From a checkpoint of a small image embedding model.
Model: 32-pixel images, arch caformer, norm rmsnorm, patch size [2, 2], widths [48, 96, 192].
Training: batches of 384, held-out accuracy 100%.
Rows from block 2 of a small image embedding model, named by matrix and row number. Rows with one number belong to one neuron. Each number is 200 + 30 x the weight over its row's rms, rounded and kept within 0 to 999. All counts start at 0. After the name is the row's rms in percent of the matrix's.
Before each neuron's rows are labels from the 100 images, of 14848, where the neuron reaches its highest value: "responds to" is what is common among them. Only what is clearly more common there than usual is listed. The data: gratings and oriented noise at many angles and scales.
# fc1: MLP up (model.blocks.2.mlp.fc1.weight, 96x48), inputs 0-47
# fc2: MLP down (model.blocks.2.mlp.fc2.weight, 48x96, transposed), outputs 0-47

responds to: noisy
fc1.93,101,174,196,159,159,222,215,183,243,214,302,198,193,181,216,230,226,203,206,187,206,213,194,213,208,142,215,198,238,134,205,179,148,238,214,181,213,153,238,202,200,203,185,221,247,186,188,208,169
fc2.93,097,234,190,200,213,199,167,227,223,218,155,159,245,233,160,162,138,164,197,241,211,214,161,184,234,234,178,222,187,244,174,164,260,184,191,226,172,247,166,215,229,219,225,188,203,174,181,194,229

responds to: noisy; very coarse; windowed patch
fc1.12,106,168,191,150,114,225,246,214,240,200,219,175,225,182,255,213,227,204,164,203,255,225,206,228,190,155,212,169,216,145,217,195,195,231,203,232,165,198,175,193,190,187,180,206,246,159,190,224,212
fc2.12,113,188,158,207,235,202,179,152,168,175,165,222,157,177,206,221,152,184,190,191,230,221,196,178,225,185,197,240,248,216,179,231,198,178,174,154,232,208,226,257,183,221,241,252,151,254,216,179,221

responds to: coloured; filtered noise
fc1.72,107,225,226,196,240,156,143,255,230,207,190,164,203,242,182,180,195,242,180,221,180,237,202,213,181,231,141,172,171,248,249,185,230,178,194,215,190,215,182,176,257,228,215,166,224,223,237,222,194
fc2.72,112,205,204,149,121,196,221,220,198,162,236,208,210,195,252,188,234,266,172,206,219,176,242,189,237,171,205,149,212,200,238,189,193,195,188,219,197,189,185,184,184,184,199,210,216,188,207,110,162

responds to: very coarse; windowed patch
fc1.61,106,228,203,180,187,199,214,199,205,223,204,234,214,190,203,219,207,205,202,155,234,184,215,161,176,131,251,160,209,199,204,192,240,199,154,211,167,209,184,204,169,271,199,189,172,236,189,99,218
fc2.61,135,221,246,197,188,166,186,241,238,208,220,168,222,232,179,166,198,201,208,245,184,187,179,215,186,210,162,212,157,184,223,179,227,193,214,251,178,200,186,172,218,182,192,168,275,143,198,278,161

responds to: sawtooth grating; coarse; stripes at 120 degrees
fc1.8,089,213,224,221,166,188,168,215,190,200,226,195,204,234,210,216,282,280,213,167,178,195,251,183,168,195,205,143,169,180,232,208,234,226,226,204,174,193,207,201,185,220,170,150,207,211,236,161,150
fc2.8,059,199,185,171,187,194,187,210,212,210,207,211,167,157,210,212,166,263,185,161,189,207,184,257,192,184,162,157,199,195,220,206,236,209,192,204,226,202,243,230,232,181,204,154,168,248,297,153,198

responds to: noisy; very coarse
fc1.88,098,188,215,134,165,227,231,220,261,227,256,223,212,202,236,227,208,198,195,206,214,150,181,218,227,150,263,215,205,173,224,174,170,232,193,193,153,157,209,172,180,186,189,222,223,212,169,156,189
fc2.88,110,189,165,230,227,184,164,173,202,203,160,173,178,209,166,199,137,136,195,227,221,252,181,177,245,246,192,232,211,244,165,185,245,184,205,194,193,246,175,240,229,233,243,216,202,194,192,212,232

responds to: noisy; very coarse; windowed patch
fc1.14,104,174,190,172,124,217,256,216,210,160,218,187,216,163,238,202,216,197,153,209,246,236,183,196,179,148,223,178,243,151,203,186,179,228,189,216,195,201,169,193,209,193,196,224,260,149,226,232,228
fc2.14,118,190,169,210,266,192,153,143,185,181,177,212,159,201,195,220,148,208,197,194,219,205,195,169,233,216,205,233,238,239,195,215,209,158,175,168,224,210,219,250,184,236,248,228,143,249,211,168,221

responds to: windowed patch; very coarse
fc1.51,119,221,187,167,205,196,226,216,224,235,191,220,234,177,189,220,216,199,194,171,215,188,210,152,167,153,249,150,198,211,201,193,251,189,147,225,173,232,173,201,181,243,203,174,178,230,196,98,221
fc2.51,166,219,248,204,200,175,189,235,231,226,219,172,231,224,165,167,209,198,203,237,170,189,165,211,185,214,164,222,157,171,220,175,218,210,232,238,181,193,189,169,228,182,176,166,273,151,176,271,158

responds to: dashes; very coarse; stripes at 60 degrees
fc1.26,082,175,208,176,192,182,206,187,193,182,249,251,159,277,202,207,219,222,214,192,165,124,235,193,251,223,216,207,162,217,199,220,202,198,222,178,163,229,191,188,149,183,147,195,186,203,194,164,146
fc2.26,061,238,176,144,201,215,210,197,195,199,242,158,233,159,214,190,220,214,177,193,239,222,160,196,205,105,173,191,257,187,228,185,172,221,166,211,249,193,212,201,229,172,205,224,228,180,250,171,214

responds to: very coarse; windowed patch; noisy
fc1.6,099,225,223,187,185,191,216,188,202,207,227,254,206,203,196,210,207,203,204,176,210,153,206,165,188,141,273,175,218,225,207,188,224,198,167,181,156,186,198,190,172,273,180,185,176,240,174,108,206
fc2.6,110,211,211,186,199,165,181,213,238,188,202,154,205,233,173,169,183,197,192,260,204,227,171,189,219,230,146,227,176,207,229,184,242,180,210,242,176,235,168,194,232,198,221,197,266,144,199,277,185

responds to: medium; coloured
fc1.58,109,157,225,234,207,161,219,218,224,204,186,195,224,155,185,215,215,225,177,193,186,180,196,179,139,245,237,208,154,172,212,177,223,148,166,198,212,130,203,199,180,229,201,217,238,272,220,229,238
fc2.58,112,229,231,215,190,248,234,215,186,245,205,226,216,181,226,218,216,157,248,160,171,183,200,254,200,171,191,183,187,159,161,233,171,261,231,190,198,170,221,179,219,143,171,151,192,173,182,188,158

responds to: coloured; sawtooth grating; coarse
fc1.17,090,218,193,192,200,112,144,207,200,150,211,166,156,252,168,144,196,241,159,227,223,212,204,202,223,224,178,212,204,239,241,167,230,160,173,226,204,235,190,198,223,212,214,208,194,202,246,192,197
fc2.17,084,174,184,145,154,219,220,190,213,183,227,212,220,186,228,224,182,238,156,194,252,207,226,163,243,171,204,131,223,229,212,237,216,184,186,191,203,192,186,185,149,190,216,218,188,230,237,117,189

responds to: very coarse; noisy; windowed patch
fc1.39,118,267,238,188,198,211,168,185,185,154,221,217,148,255,211,155,197,211,230,245,175,185,199,186,273,171,185,220,238,240,198,185,149,233,234,205,196,192,194,189,207,195,214,218,188,174,204,186,137
fc2.39,127,208,233,234,184,258,232,223,180,233,180,218,230,170,211,235,220,188,241,165,178,158,211,230,123,215,218,179,166,153,151,223,170,247,202,181,192,168,215,193,205,188,168,146,196,220,183,197,227

responds to: noisy; very coarse; windowed patch
fc1.13,113,177,157,161,200,158,158,159,208,182,283,172,167,181,173,212,188,206,204,217,200,232,169,196,241,158,174,231,212,165,214,157,140,199,201,189,198,204,213,216,205,175,229,230,240,142,188,223,175
fc2.13,138,238,247,219,185,195,209,263,210,228,174,173,259,217,174,155,220,199,212,212,175,154,190,222,155,225,185,192,148,188,210,187,240,218,203,244,175,206,178,171,242,184,176,126,230,166,197,187,196

responds to: sawtooth grating; very coarse
fc1.77,114,204,162,132,172,213,208,228,251,198,220,149,213,216,232,222,219,201,154,209,252,193,224,224,214,194,188,145,239,239,206,196,237,233,190,237,181,217,184,251,252,246,249,198,188,194,200,195,207
fc2.77,118,201,223,224,214,246,234,166,153,227,189,250,199,195,223,218,221,162,248,172,169,174,206,238,172,196,226,217,195,152,157,252,150,246,221,163,209,164,216,189,176,161,165,190,181,222,186,239,184

responds to: very coarse; coarse; filtered noise
fc1.60,101,236,168,186,128,242,189,192,181,172,191,171,180,212,219,205,232,188,214,206,247,184,241,222,216,166,207,112,229,191,194,230,236,253,213,233,181,200,187,222,179,195,239,163,187,163,245,195,190
fc2.60,116,173,229,225,236,230,235,191,157,223,198,243,209,181,215,216,214,160,254,194,152,182,183,220,167,234,223,255,175,159,161,212,136,239,218,174,215,166,224,187,200,175,177,213,196,218,151,242,201

responds to: sawtooth grating; very coarse; coarse
fc1.86,088,200,220,215,142,208,201,202,193,170,237,188,187,249,228,237,256,293,186,180,224,181,272,199,215,212,225,144,199,220,218,191,225,202,211,225,187,196,193,195,185,243,205,168,184,199,255,176,196
fc2.86,058,226,177,205,204,225,193,214,220,175,124,177,214,176,187,217,137,197,185,180,209,220,234,204,191,163,168,164,245,245,193,191,232,195,190,201,221,170,203,228,229,209,222,198,166,231,306,192,213

responds to: coloured; coarse
fc1.7,105,175,248,267,193,167,198,215,170,178,171,189,189,191,206,182,202,218,215,208,145,206,200,189,163,250,215,224,153,170,197,180,177,175,222,196,210,107,191,161,211,188,177,206,251,234,209,252,187
fc2.7,106,253,203,194,217,210,244,220,206,232,191,186,255,187,173,195,239,151,235,184,188,167,150,228,198,151,189,188,183,155,185,223,216,252,196,229,179,208,211,188,224,138,182,140,224,173,152,203,212

responds to: stripes at 45 degrees
fc1.4,110,207,263,206,202,229,233,253,181,177,204,223,225,185,279,198,291,240,191,178,172,210,208,226,192,220,214,208,217,212,214,212,144,217,220,207,230,170,205,175,232,172,166,225,164,199,167,204,198
fc2.4,095,180,210,125,161,188,249,212,192,205,270,227,212,206,215,221,242,247,181,188,215,189,224,205,171,178,198,135,174,156,255,216,179,213,168,221,199,207,204,176,178,170,154,182,223,236,201,218,173

responds to: noisy
fc1.10,101,204,204,205,251,185,155,230,201,206,169,176,206,218,195,203,202,229,196,219,169,261,191,240,204,255,141,199,206,262,207,208,219,169,213,210,248,232,225,196,256,182,210,198,167,204,202,282,193
fc2.10,115,200,192,127,141,169,193,190,217,166,238,186,212,222,200,207,193,213,174,257,250,195,201,156,252,152,215,177,203,208,234,193,221,184,173,232,171,214,165,199,169,220,226,222,259,171,237,173,187

responds to: sawtooth grating; stripes at 120 degrees; stripes at 135 degrees
fc1.28,103,221,214,208,176,168,192,248,250,200,175,167,221,222,179,173,204,235,166,227,218,201,203,170,169,224,209,179,164,229,229,153,271,160,178,230,146,191,154,178,212,246,215,180,237,197,246,193,225
fc2.28,114,201,215,128,121,188,234,220,202,174,218,232,233,214,253,189,251,232,179,198,202,174,252,218,203,174,190,147,201,193,253,212,194,204,185,220,205,180,188,179,173,156,175,199,229,185,202,156,166

responds to: coloured; very coarse; windowed patch
fc1.85,071,200,222,186,172,207,209,210,244,176,250,230,178,200,217,174,192,216,180,221,234,103,187,174,214,165,259,195,180,212,240,166,183,191,214,188,148,148,201,171,177,240,191,200,232,226,161,169,188
fc2.85,065,174,169,222,227,176,170,185,177,197,160,175,158,206,191,217,152,213,183,183,205,266,235,211,163,227,161,184,214,224,172,248,230,182,216,169,217,206,191,220,230,186,212,205,155,232,258,279,203

responds to: filtered noise; very coarse
fc1.41,091,245,175,190,163,275,210,200,199,210,168,170,245,190,212,211,239,181,231,187,220,228,243,224,209,158,174,115,224,223,183,227,217,270,209,206,199,224,181,212,204,203,233,169,169,196,229,182,200
fc2.41,114,184,243,219,236,221,227,190,180,211,203,244,195,186,211,213,218,173,253,196,143,170,185,218,176,218,222,237,188,160,178,208,128,220,201,184,224,159,239,191,186,171,170,219,223,206,117,248,197

responds to: coarse; filtered noise; stripes at 90 degrees
fc1.73,086,219,198,222,170,249,217,222,215,224,154,175,252,234,196,209,236,182,202,174,215,192,251,199,196,217,225,135,172,231,174,222,267,243,197,235,177,229,173,198,195,213,192,135,168,215,207,165,229
fc2.73,102,202,246,220,244,200,201,223,215,243,234,211,205,200,195,188,226,191,230,229,145,189,165,215,179,218,207,241,157,159,208,180,150,228,227,197,185,175,193,161,210,178,163,201,247,165,157,275,159

responds to: windowed patch
fc1.33,111,197,248,225,241,167,162,227,205,173,191,207,182,242,182,176,255,274,180,179,184,228,258,206,171,242,179,167,168,221,242,211,241,148,208,219,223,199,195,204,230,209,186,202,187,237,236,222,187
fc2.33,101,194,238,167,141,182,247,231,175,198,252,238,166,219,243,197,230,265,217,176,179,193,234,242,166,199,183,149,184,165,217,195,172,225,219,179,216,175,217,164,200,186,168,178,203,213,205,191,140

responds to: very coarse; windowed patch
fc1.20,106,223,190,158,251,154,145,150,193,226,258,229,172,230,175,194,177,215,241,231,169,183,176,152,231,141,190,212,197,201,198,220,170,235,208,185,186,241,221,196,192,224,189,192,220,197,216,178,137
fc2.20,117,173,195,243,178,262,244,191,141,193,174,235,206,169,246,238,236,183,223,165,204,188,220,235,155,224,241,194,198,173,156,225,159,227,210,160,214,176,202,206,193,189,183,198,153,198,198,153,243

responds to: sawtooth grating; very coarse; coarse
fc1.92,061,176,137,193,205,170,198,189,197,194,225,206,213,188,162,214,215,239,179,154,203,257,212,145,186,131,240,152,211,189,193,119,193,187,214,181,186,227,180,229,198,242,195,197,194,177,234,153,203
fc2.92,054,192,206,184,151,202,195,207,233,184,239,159,120,240,202,220,195,216,196,212,208,247,196,238,187,229,176,151,187,197,199,209,242,193,204,230,185,195,166,209,237,181,188,190,213,150,248,287,186

responds to: very coarse; windowed patch
fc1.32,092,209,216,192,182,184,215,195,201,210,223,245,185,200,195,214,209,198,211,185,222,131,184,147,214,150,273,188,183,195,223,191,220,192,169,189,155,182,192,181,172,236,195,184,186,243,171,93,208
fc2.32,103,200,194,186,208,148,165,207,242,186,189,137,187,212,169,178,162,194,177,251,208,238,175,192,202,219,140,225,204,231,220,184,255,169,207,238,182,225,169,216,240,212,225,191,240,166,226,268,203

responds to: windowed patch; very fine
fc1.84,107,206,242,185,212,219,238,269,200,207,200,227,244,166,260,219,286,248,204,147,183,199,189,227,171,230,214,199,204,180,209,217,146,224,200,208,240,179,217,198,224,171,181,219,184,236,182,214,208
fc2.84,102,190,195,118,149,179,235,216,198,180,249,220,199,203,226,203,241,259,154,204,245,184,210,196,191,191,186,135,203,173,265,216,186,191,170,235,205,219,204,181,175,160,174,198,221,216,171,230,191

responds to: very coarse; windowed patch
fc1.29,106,188,192,189,134,226,230,201,203,157,232,191,208,161,233,210,208,186,166,221,262,193,169,192,195,132,262,209,245,152,217,181,177,215,198,203,184,163,178,189,211,204,190,231,265,159,188,206,221
fc2.29,126,192,156,213,251,159,152,161,187,178,177,194,152,210,183,203,143,209,181,206,212,218,204,169,227,231,181,235,229,245,201,202,232,149,195,186,219,235,196,253,193,241,248,233,154,233,229,187,207

responds to: very fine; windowed patch; stripes at 45 degrees
fc1.44,098,179,242,188,224,204,251,256,201,214,209,220,244,173,257,244,276,243,189,143,180,198,198,223,171,218,214,212,184,163,212,214,142,221,193,199,241,195,230,193,198,179,170,211,186,243,180,207,212
fc2.44,089,179,195,119,134,177,235,235,191,167,256,224,197,203,233,192,222,263,165,198,216,193,220,225,199,208,181,138,215,183,239,213,183,195,177,223,208,211,205,178,186,143,168,208,200,200,195,252,189

responds to: very coarse; windowed patch
fc1.3,101,190,193,159,146,205,230,185,217,205,234,207,205,165,226,221,188,179,193,213,238,142,156,190,223,155,274,220,198,159,220,172,178,199,174,187,151,164,183,187,163,215,203,214,243,171,161,146,210
fc2.3,125,189,171,231,239,161,142,183,206,179,159,152,177,224,159,186,163,196,180,233,221,237,188,181,202,256,162,234,202,252,193,197,258,169,222,219,203,251,175,222,232,236,237,213,189,190,215,211,212

responds to: very coarse; filtered noise
fc1.90,071,237,175,166,153,236,184,193,179,192,193,194,171,217,190,225,231,200,207,206,232,182,249,215,222,149,195,107,228,189,212,230,245,226,196,230,192,233,201,239,168,197,247,161,176,151,215,201,172
fc2.90,074,182,244,230,218,248,226,221,167,216,200,210,205,176,214,207,182,140,225,217,176,215,155,223,193,241,223,271,190,155,150,196,139,234,225,194,201,161,201,180,218,144,186,233,209,203,186,233,217

responds to: very fine; windowed patch
fc1.40,113,176,244,184,209,217,252,250,208,229,193,203,244,194,250,238,278,250,208,169,167,205,189,234,164,236,211,196,174,178,203,212,161,245,212,217,204,181,210,158,214,174,150,187,189,236,181,217,204
fc2.40,127,179,191,123,143,171,233,220,198,139,242,218,180,212,225,189,256,258,166,203,232,203,219,199,203,189,191,149,215,182,270,206,186,197,175,220,207,213,193,191,169,176,176,217,231,197,187,240,195

responds to: sawtooth grating; very coarse; stripes at 0 degrees
fc1.75,089,186,180,150,168,192,179,180,234,164,254,204,194,225,252,217,255,272,166,181,228,178,248,188,245,167,217,158,230,186,241,191,207,174,175,204,184,211,209,218,169,220,231,211,210,197,225,167,167
fc2.75,057,194,187,160,165,239,187,226,232,211,224,170,208,169,220,187,218,230,162,172,217,245,194,206,215,136,187,169,221,198,196,202,191,213,164,203,197,196,186,200,198,202,183,195,220,217,338,187,197

responds to: coarse; dashes; very coarse
fc1.89,083,237,202,199,130,266,200,205,200,157,178,172,191,210,247,186,238,178,208,188,227,206,279,226,221,188,195,134,229,233,211,205,200,249,229,190,184,162,177,231,203,181,218,203,187,176,240,182,192
fc2.89,091,166,217,225,255,225,207,169,158,229,239,229,184,190,204,242,219,178,244,193,175,187,166,206,189,215,235,239,193,165,168,224,127,226,207,173,221,210,235,193,184,198,177,216,193,234,135,260,199

responds to: dashes; coarse
fc1.64,088,185,188,141,182,178,176,188,236,179,249,217,178,215,251,211,267,286,175,167,187,202,233,186,210,183,205,155,218,170,247,168,192,190,198,195,202,205,201,202,172,230,207,215,220,197,258,175,165
fc2.64,039,208,232,213,180,223,193,209,197,214,218,217,166,235,198,161,185,207,204,159,203,193,251,197,202,155,193,128,218,223,198,209,242,208,144,215,201,172,217,219,208,199,213,188,214,259,310,186,185